Weights of a small class-conditioned image diffusion model.
Training: muon at rate 0.0027, 25200 steps, batches of 128.
Rows from block 7 of a small class-conditioned image diffusion model, named by matrix and row number. Rows with one number belong to one channel. Each number is 200 + 30 x the weight over its row's rms, rounded and kept within 0 to 999. All counts start at 0.
After each channel's rows are labels from the 100 images, of 14976 (inputs lightly noised), where the channel reaches its highest value: "top examples" is what is common among them; "place" is the part of the image that holds the peak. Only what is clearly more common there than usual is listed. The data: pixel-art sprites of 400 made-up characters on tiled backdrops. In brackets: how many of the 100.
# convs0: first 3x3 conv (model.mid.0.convs.0.weight, 128x128x3x3, standardized in use, each kernel summed), inputs 43-85
# convs1: second 3x3 conv (model.mid.0.convs.1.weight, 128x128x3x3, standardized in use, transposed, each kernel summed), outputs 43-85

convs0.67,201,140,222,190,146,211,186,213,199,163,190,158,183,192,142,189,183,159,254,224,201,199,221,173,206,207,235,215,204,232,188,233,186,189,215,200,223,234,219,181,179,184,158
convs1.67,202,149,196,169,195,155,209,196,164,215,186,174,207,189,193,209,187,211,204,192,192,252,164,184,190,168,165,163,204,208,182,174,166,226,229,180,201,210,217,148,182,243,225
top examples: lower left (59); brown (26)
place: bottom centre (44)

convs0.124,237,226,211,166,140,144,263,220,219,187,221,236,193,257,225,217,221,196,253,236,254,230,224,218,259,234,205,214,240,244,226,192,203,207,230,250,180,162,124,214,206,173,199
convs1.124,167,218,219,211,262,205,187,243,185,170,198,217,179,200,212,212,185,202,229,187,194,183,222,245,232,150,199,197,204,177,182,266,203,197,185,231,131,227,228,209,168,216,181
top examples: grey (25)
place: centre (68)

convs0.98,217,251,194,170,162,211,188,188,198,220,175,202,148,171,195,168,197,165,201,149,167,198,193,208,179,150,204,273,157,202,149,198,250,221,181,206,246,185,170,189,193,202,224
convs1.98,170,168,185,220,140,126,258,152,212,244,203,185,211,200,197,220,173,267,196,179,178,219,141,225,202,241,202,134,190,237,141,187,176,232,226,161,229,189,241,184,188,170,173
top examples: lower right (56)
place: middle right (40)

convs0.78,180,248,177,196,193,225,264,192,200,256,219,218,171,200,232,229,273,204,246,253,236,267,195,266,234,191,190,192,207,163,176,202,233,169,175,240,209,202,203,256,200,189,170
convs1.78,183,194,199,190,167,247,228,193,247,272,209,264,214,209,273,192,248,200,192,220,175,206,196,172,138,202,118,229,206,192,213,146,192,176,202,127,187,213,145,213,184,193,243
top examples: white (33)
place: middle right (78)

convs0.91,315,188,205,230,220,199,151,214,233,190,174,222,218,226,216,239,199,232,187,215,185,199,187,205,209,178,208,240,236,167,203,206,129,201,206,246,131,225,207,165,206,183,199
convs1.91,163,189,175,197,240,177,212,186,220,238,209,195,163,142,218,220,256,201,224,235,221,173,189,221,215,209,181,191,155,272,224,171,192,205,205,207,180,186,214,259,206,239,188
top examples: lower left (69); white (29)
place: bottom left (72)

convs0.105,220,203,242,175,108,192,210,190,188,188,163,221,177,209,212,182,180,217,271,166,205,174,166,105,155,192,190,269,236,162,211,223,285,206,197,165,252,178,188,186,199,185,151
convs1.105,169,181,204,145,204,215,189,172,190,208,228,211,201,243,211,166,165,135,215,181,192,249,170,237,232,179,226,193,210,198,179,173,186,209,217,210,189,257,205,208,253,198,240
top examples: lower right (57)
place: bottom right (41)

convs0.81,201,218,149,198,161,268,250,191,191,178,158,199,157,205,166,223,157,210,183,212,186,209,245,199,200,162,158,233,178,174,283,207,230,170,156,188,278,206,230,226,166,203,168
convs1.81,193,166,178,183,246,235,156,154,183,189,169,184,249,171,220,206,177,216,125,212,260,189,154,210,202,209,177,258,197,204,198,158,177,226,196,158,166,194,194,192,209,167,212
top examples: brown (37)
place: bottom centre (43)

convs0.99,203,189,222,166,152,185,168,189,239,175,176,228,204,216,284,193,193,225,158,249,257,160,198,177,246,188,254,220,230,185,246,206,235,188,207,161,214,193,234,165,152,157,178
convs1.99,198,189,181,206,209,212,178,254,195,222,220,205,169,247,217,200,198,214,198,199,172,180,164,200,194,157,215,160,209,146,150,146,220,154,145,171,239,161,184,192,172,171,181
top examples: upper left (92)
place: centre (98)

convs0.111,148,169,165,206,197,122,188,228,233,230,176,218,178,172,173,198,211,274,192,182,186,229,216,193,136,157,158,213,176,208,180,195,213,207,169,206,237,214,295,179,206,256,204
convs1.111,241,222,187,261,224,230,170,165,225,169,216,204,172,179,177,174,195,166,203,155,172,161,198,163,195,188,279,184,155,213,177,173,221,200,187,238,219,177,112,207,210,245,215
top examples: upper right (57); black (37)
place: top centre (53)

convs0.115,286,167,149,177,132,219,227,183,242,195,224,182,190,227,243,222,180,226,252,186,200,209,222,188,196,170,235,208,235,146,198,230,236,210,192,222,223,180,178,200,180,210,211
convs1.115,38,198,198,185,232,227,179,190,244,218,233,214,143,247,200,206,194,168,204,205,186,224,192,204,201,199,228,226,170,190,204,236,234,165,216,234,223,221,213,203,229,190,187
top examples: yellow (26)
place: centre (54); middle left (44)

convs0.72,176,140,215,195,156,194,218,197,188,216,217,259,228,254,174,213,187,201,183,191,222,218,200,211,188,230,192,203,120,235,199,218,179,210,216,236,232,200,155,221,142,215,189
convs1.72,156,202,186,219,189,196,236,209,212,241,199,211,202,116,188,215,274,198,236,222,237,220,217,210,217,189,138,184,197,240,199,148,200,200,216,240,216,205,249,255,220,230,210
top examples: white (41)
place: bottom centre (76)

convs0.41,211,209,158,215,163,162,193,199,208,211,187,161,208,193,177,176,232,190,199,196,171,141,156,100,128,159,168,132,140,154,156,169,146,166,188,125,202,218,190,206,191,208,225
convs1.41,235,210,228,167,176,205,191,221,203,209,198,151,138,257,196,156,150,219,248,205,201,180,205,191,157,236,197,227,226,189,223,187,205,241,187,239,129,193,195,216,215,219,203
top examples: large (98)
place: centre (100)

convs0.69,176,202,195,193,224,160,176,175,237,189,182,214,171,163,260,202,209,212,214,233,215,130,264,199,155,164,186,192,230,164,209,186,189,162,223,185,231,232,207,209,165,169,171
convs1.69,188,177,289,201,236,212,191,225,149,206,212,239,223,190,192,223,202,234,168,181,191,165,280,220,161,219,197,182,203,219,201,204,211,212,206,219,84,195,198,188,203,200,195
top examples: upper left (74); grey (43)
place: top centre (92)

convs0.74,292,200,227,204,211,150,243,204,246,165,205,248,179,239,195,272,210,230,201,207,161,208,192,156,213,202,167,221,209,193,191,131,161,205,197,203,229,168,133,177,204,194,200
convs1.74,167,186,213,221,181,189,202,202,186,256,222,207,171,197,214,187,223,200,205,217,236,213,212,229,261,178,198,240,208,238,259,159,188,227,187,228,202,206,199,198,107,267,203
top examples: white (53)
place: centre (100)

convs0.112,181,198,171,198,253,192,171,215,195,167,161,177,182,205,227,228,196,178,224,217,196,221,201,164,133,173,180,268,236,208,240,178,174,207,185,161,253,171,158,184,199,206,205
convs1.112,224,199,185,217,333,206,207,198,208,182,182,230,205,220,175,170,185,202,214,112,171,187,206,137,158,173,209,217,188,199,204,148,185,198,215,217,168,196,185,221,264,227,171
top examples: black (83)
place: centre (99)

convs0.15,204,231,140,185,279,152,215,206,200,196,205,195,205,218,164,233,171,258,196,217,124,186,159,190,184,176,199,205,206,192,134,167,237,210,172,253,191,187,190,199,217,223,201
convs1.15,221,210,203,151,250,255,178,185,234,138,149,169,216,116,203,147,210,148,230,134,250,163,196,191,209,176,199,183,156,168,215,196,177,177,215,183,188,207,176,214,179,215,213
top examples: black (62)
place: centre (96)

convs0.57,183,234,168,186,167,201,214,178,183,194,223,161,154,171,225,190,185,258,134,197,229,196,258,137,237,202,265,209,301,217,245,181,246,252,235,217,221,188,95,195,180,187,155
convs1.57,219,198,212,232,334,204,207,195,240,197,128,251,195,206,205,211,240,182,194,192,183,187,169,181,232,195,212,247,172,227,242,240,237,201,180,227,194,195,230,182,183,215,194
top examples: grey (32)
place: middle left (37); bottom left (33)

convs0.90,220,216,198,202,168,262,212,187,189,191,194,187,190,195,214,209,208,174,110,194,218,238,237,240,179,191,202,215,237,205,263,180,239,200,202,182,207,198,166,177,163,200,190
convs1.90,231,177,122,214,213,222,218,162,238,171,214,202,211,216,189,177,118,220,220,202,186,182,182,221,187,182,186,240,186,224,226,208,182,203,247,194,241,206,201,169,241,169,181
top examples: grey (25)
place: centre (73)

convs0.16,188,221,203,226,108,233,155,177,189,198,210,169,182,147,233,202,188,198,208,235,178,174,127,252,221,185,191,183,178,176,169,238,270,170,166,196,206,208,214,192,179,175,187
convs1.16,218,190,204,206,161,162,232,152,173,208,204,151,218,221,214,170,198,178,253,215,212,118,201,140,163,200,176,215,216,221,216,207,168,189,201,175,152,209,230,231,199,167,236
top examples: lower right (60); blue (28)
place: middle right (62)

convs0.88,288,195,148,163,102,278,212,171,222,154,212,188,147,173,155,206,175,224,211,191,173,189,181,207,240,192,173,185,230,203,223,231,192,256,146,228,238,203,236,155,189,185,194
convs1.88,100,164,192,166,203,243,179,157,210,178,186,199,169,212,193,212,207,178,237,194,249,182,204,225,200,190,217,192,201,221,229,187,181,214,186,201,202,210,198,174,211,198,199
top examples: black (33)
place: centre (70)

convs0.85,183,183,166,186,194,300,236,205,237,217,225,306,198,200,193,254,234,190,245,218,220,157,257,134,253,213,192,208,237,236,234,199,240,257,260,240,188,186,181,190,176,204,217
convs1.85,221,184,168,216,278,217,158,173,229,180,197,227,187,232,171,183,249,157,154,188,246,235,169,237,198,227,225,184,221,223,230,245,238,234,191,214,233,182,232,200,218,166,206
top examples: large (79)
place: top centre (43)

convs0.122,212,236,188,197,149,183,200,200,166,187,197,185,221,162,205,201,181,192,243,155,229,112,143,72,148,170,172,149,155,190,185,193,165,189,172,105,179,162,176,199,234,206,192
convs1.122,245,177,216,231,136,191,188,169,209,201,205,154,204,162,206,218,193,180,222,198,250,169,194,204,146,237,227,250,234,204,177,214,177,181,214,256,218,240,190,245,224,187,221
top examples: large (99); lower left (52); black (45)
place: centre (97)

convs0.60,170,153,250,222,137,223,155,189,210,214,208,218,202,207,165,200,205,177,260,165,198,195,218,151,205,235,184,201,160,211,241,178,191,214,190,165,223,216,195,182,225,192,171
convs1.60,202,216,238,241,131,190,210,179,149,137,192,189,188,246,130,160,154,185,200,173,207,200,197,218,206,213,209,171,207,193,184,177,180,221,224,179,198,171,206,187,254,161,148
top examples: large (100); lower right (60)
place: centre (100)

convs0.117,211,185,231,231,227,165,184,231,199,228,220,218,210,153,196,244,210,176,218,228,176,243,190,227,231,257,178,173,177,217,195,161,191,205,227,267,107,239,199,191,207,212,257
convs1.117,214,179,268,219,183,218,211,193,190,187,235,169,183,216,221,199,213,237,175,190,166,175,172,224,203,206,144,163,210,166,204,239,181,160,139,171,123,154,214,227,177,236,190
top examples: lower left (72); grey (27)
place: centre (91)

convs0.28,147,195,206,184,256,142,251,216,199,230,234,214,183,163,174,228,244,166,233,193,185,173,241,184,227,186,151,217,166,246,170,162,172,159,229,240,211,180,232,202,250,239,209
convs1.28,194,190,235,168,153,151,171,160,187,179,210,214,210,202,230,204,139,194,218,213,164,217,209,237,196,180,245,246,237,180,206,183,161,213,194,229,207,222,139,166,141,252,212
top examples: white (26)
place: centre (51); middle right (47)

convs0.70,257,237,213,196,202,181,258,167,214,240,213,210,166,207,234,200,254,230,258,235,169,259,158,234,181,213,205,157,211,197,134,197,213,207,174,192,187,196,211,214,187,135,169
convs1.70,77,182,168,250,174,227,205,155,207,205,193,218,171,183,238,200,192,189,231,226,232,207,191,165,197,153,135,190,160,220,249,168,179,164,221,160,186,215,163,214,192,182,212
top examples: upper left (56)
place: centre (76)

convs0.36,172,216,209,249,225,222,178,191,176,232,210,145,186,217,205,186,205,177,248,254,230,229,164,249,178,204,229,158,163,167,125,230,168,192,202,229,237,191,237,187,236,170,203
convs1.36,202,185,173,218,254,197,275,137,178,159,229,219,176,233,187,182,217,233,226,181,190,163,169,188,211,152,212,250,181,225,212,201,236,160,191,170,150,151,196,205,191,191,218
top examples: lower right (72)
place: bottom centre (71)

convs0.8,210,187,197,232,159,225,174,202,202,193,223,240,194,208,226,237,182,204,165,228,181,201,177,365,207,216,169,204,171,193,159,211,172,176,183,313,155,221,206,190,220,194,199
convs1.8,259,239,229,172,131,210,253,212,203,184,194,163,192,201,160,201,229,215,219,239,184,184,193,220,215,127,203,196,171,224,137,184,232,170,180,142,208,191,181,148,198,246,172
top examples: upper left (57)
place: centre (78)

convs0.65,184,200,182,204,215,161,200,215,175,175,176,193,225,171,219,203,184,242,211,273,213,175,188,200,168,191,178,166,183,151,222,201,194,165,177,220,152,196,168,214,198,225,208
convs1.65,223,253,239,189,187,197,196,180,234,198,152,223,207,178,188,204,168,163,218,191,190,228,314,207,229,229,178,239,211,210,280,207,175,245,212,184,205,222,202,189,225,199,220
top examples: lower right (50)
place: centre (98)

convs0.47,102,171,232,175,91,163,195,195,185,202,216,220,194,175,220,194,244,177,215,187,189,238,201,230,213,243,218,184,272,222,237,236,229,184,218,175,188,202,227,183,226,204,212
convs1.47,194,166,185,235,140,164,199,164,230,191,175,234,168,182,185,223,204,177,185,187,245,211,189,168,202,145,224,224,195,208,178,190,263,273,242,243,195,238,219,186,204,215,136
top examples: large (72); lower left (50)
place: centre (68)

convs0.103,162,207,242,205,204,147,233,203,197,214,220,208,202,187,153,214,233,173,192,176,217,199,252,239,174,260,230,174,161,201,191,220,174,214,218,228,230,187,193,205,191,186,271
convs1.103,218,307,194,222,179,153,194,210,242,175,198,210,200,201,182,215,189,241,197,191,177,181,200,210,210,175,236,191,193,189,207,173,214,216,149,250,179,227,165,188,147,245,167
top examples: yellow (29)
place: top centre (34); middle left (31)

convs0.76,199,199,229,164,211,174,237,208,202,187,163,221,206,195,194,153,217,222,186,175,169,201,179,144,191,240,172,184,243,200,192,209,121,202,205,148,135,208,224,269,183,207,220
convs1.76,195,225,193,208,197,189,120,212,201,147,199,197,149,179,147,207,160,161,223,184,204,168,198,144,201,176,219,229,224,191,189,188,237,223,217,241,189,159,211,165,221,204,184
top examples: black (30)
place: centre (51)

convs0.25,140,163,191,190,177,190,206,182,219,213,181,268,241,140,240,177,241,219,243,182,255,221,243,202,212,184,181,211,208,187,206,197,211,182,221,188,231,136,214,159,180,195,215
convs1.25,197,224,215,187,221,238,186,189,180,179,236,223,211,225,223,216,209,200,169,209,198,224,208,217,164,202,210,196,229,190,198,259,215,231,202,222,191,165,140,241,220,180,263
top examples: grey (25)
place: middle right (60)

convs0.48,172,233,222,212,151,197,235,223,160,183,194,188,175,220,205,224,207,215,214,198,191,175,185,155,222,188,221,188,257,227,233,235,222,181,204,195,228,280,205,216,209,228,196
convs1.48,220,135,183,202,252,226,217,197,191,166,184,206,208,264,226,205,229,247,160,170,201,196,197,250,215,181,167,192,186,180,173,217,147,216,239,169,215,253,218,181,185,162,177
top examples: lower left (62); pink (27)
place: centre (91)

convs0.75,205,245,222,185,129,176,205,196,218,203,206,199,222,196,236,221,168,128,194,190,231,195,174,155,209,168,190,203,186,168,228,227,224,199,174,229,265,160,195,215,219,191,186
convs1.75,200,196,203,227,226,199,193,174,168,208,206,231,231,202,242,200,198,242,204,212,198,182,181,160,174,195,171,213,211,217,236,211,130,159,184,169,153,206,247,159,162,147,249
top examples: lower left (91)
place: bottom centre (81)

convs0.71,149,197,220,220,166,126,189,192,192,206,154,174,185,197,190,178,187,152,185,200,171,187,118,166,148,188,175,165,184,193,151,151,162,202,196,138,197,241,162,214,203,192,218
convs1.71,228,175,180,146,127,211,197,215,278,212,264,192,222,212,175,208,235,216,230,189,192,215,184,196,116,233,182,188,210,180,208,192,194,231,185,205,183,202,194,206,218,169,229
top examples: large (98); black (30)
place: centre (98)

convs0.63,209,199,178,218,98,140,194,208,234,165,175,216,198,193,215,179,173,221,200,194,186,154,192,103,176,182,174,133,220,220,151,195,191,162,175,150,169,186,176,204,236,185,187
convs1.63,186,172,174,217,131,174,183,222,207,159,253,126,211,199,233,163,223,213,250,192,199,157,186,176,162,218,197,177,185,217,212,242,196,256,256,208,232,203,197,178,206,222,194
top examples: black (35)
place: top centre (30)

convs0.87,243,186,183,192,243,247,193,178,200,178,203,175,221,196,180,179,184,189,220,181,214,174,153,225,257,233,232,199,232,247,300,238,204,231,209,171,175,220,150,203,206,209,180
convs1.87,216,217,140,207,201,237,202,257,141,211,187,156,225,175,167,197,252,219,165,173,198,217,197,261,227,247,184,195,255,185,203,251,229,226,154,186,211,217,195,212,201,196,184
top examples: upper right (55)
place: centre (86)

convs0.110,195,166,203,209,208,226,242,216,214,175,148,281,211,230,208,171,200,234,239,163,209,207,187,249,177,187,190,269,233,227,263,220,198,203,174,171,110,219,200,211,208,231,205
convs1.110,202,238,148,249,213,237,190,220,177,167,186,243,155,182,207,219,177,238,257,200,128,197,193,144,185,181,203,228,193,230,207,177,220,201,228,244,195,125,171,198,207,234,209
top examples: orange (25); yellow (25)
place: top centre (35)

convs0.20,193,140,180,218,206,163,226,228,184,177,200,173,203,204,165,192,241,276,219,173,208,185,250,216,188,253,187,236,175,232,241,210,152,238,246,196,211,191,236,208,151,232,191
convs1.20,225,182,159,287,156,205,201,171,182,225,231,174,218,112,196,216,209,156,198,158,201,237,200,222,249,156,230,153,233,199,184,167,185,226,202,227,192,219,183,200,201,212,197
top examples: white (27)
place: middle right (59)

convs0.31,215,223,210,184,238,141,183,211,178,228,209,172,193,146,225,214,207,189,174,197,262,227,242,152,183,218,270,223,281,200,265,187,229,208,219,195,181,218,216,199,217,201,149
convs1.31,210,214,197,184,394,190,172,212,217,223,173,217,194,222,191,161,185,262,192,148,220,267,203,227,217,213,182,207,147,223,240,216,195,178,159,216,209,190,190,187,195,227,202
top examples: grey (73)
place: bottom centre (40)

convs0.30,141,170,235,190,137,203,205,216,224,248,215,201,233,210,265,189,241,199,225,219,226,188,241,158,183,231,165,238,200,232,178,203,250,203,225,203,195,162,101,254,192,185,165
convs1.30,209,186,159,171,214,197,248,214,202,169,229,155,208,218,249,172,158,194,209,188,237,230,157,225,236,220,156,158,169,235,230,197,213,206,235,224,269,271,208,213,204,153,199
top examples: large (79); grey (32)
place: centre (60)

convs0.4,288,207,194,211,243,212,168,201,203,189,172,221,187,251,231,181,163,275,160,204,220,170,220,224,185,163,206,257,230,205,166,217,170,196,197,158,184,199,245,176,213,247,211
convs1.4,180,210,195,199,172,225,172,216,179,195,190,209,157,151,183,221,209,145,182,271,249,211,222,201,211,195,285,224,201,218,208,202,205,166,200,276,192,263,141,220,193,236,216
top examples: large (72); white (57)
place: centre (94)

convs0.94,230,255,213,188,204,234,184,215,193,247,220,159,210,224,205,208,199,208,113,230,256,262,124,142,156,215,264,196,254,205,220,165,142,208,162,234,220,134,211,203,197,185,176
convs1.94,176,208,138,144,292,183,216,198,242,211,162,162,210,198,197,238,188,215,142,161,168,195,216,204,213,190,200,278,175,223,271,206,224,142,261,191,267,247,204,205,171,169,215
top examples: grey (26)
place: centre (52); middle left (48)

convs0.22,162,160,167,224,257,271,171,205,195,210,214,209,168,179,256,228,165,274,222,216,143,219,144,264,229,215,141,208,159,205,179,197,152,192,192,229,203,228,233,232,220,212,229
convs1.22,198,194,186,191,110,179,259,186,192,213,210,213,211,143,215,199,219,159,196,237,212,202,190,191,222,178,170,194,196,197,239,208,187,180,209,176,192,177,190,221,168,209,204
top examples: white (37)
place: middle right (93)

convs0.6,218,216,152,207,298,157,187,188,186,210,208,156,190,197,175,169,224,202,253,248,225,264,143,283,207,215,216,184,117,177,162,208,166,171,201,208,163,223,231,181,199,179,231
convs1.6,225,186,177,271,158,163,206,190,204,162,157,170,181,157,157,192,213,184,212,246,161,185,204,156,186,218,215,176,187,194,193,188,195,184,208,180,147,129,193,138,156,165,268
top examples: upper left (73)
place: centre (94)

convs0.5,258,230,149,220,212,201,227,177,224,202,175,193,210,233,147,216,211,208,173,227,252,132,188,189,171,185,266,150,245,189,198,172,192,174,217,200,212,140,153,205,173,161,214
convs1.5,200,218,176,201,209,172,211,175,178,189,203,230,180,212,180,227,173,175,191,210,172,237,227,186,205,169,171,171,128,167,190,210,182,200,179,156,179,234,221,195,129,193,192
top examples: upper right (69); purple (35); grey (29)
place: centre (99)

convs0.96,168,190,206,203,134,118,204,200,217,179,204,249,227,172,202,199,214,213,219,210,194,160,195,103,187,211,205,156,226,171,285,211,212,194,207,178,193,166,133,194,186,162,198
convs1.96,194,195,182,235,286,204,251,238,177,222,206,231,192,237,201,204,179,210,242,197,234,252,200,216,224,214,175,208,210,203,183,192,240,199,210,183,213,191,211,199,202,176,188
top examples: upper left (58); purple (25)
place: middle left (43)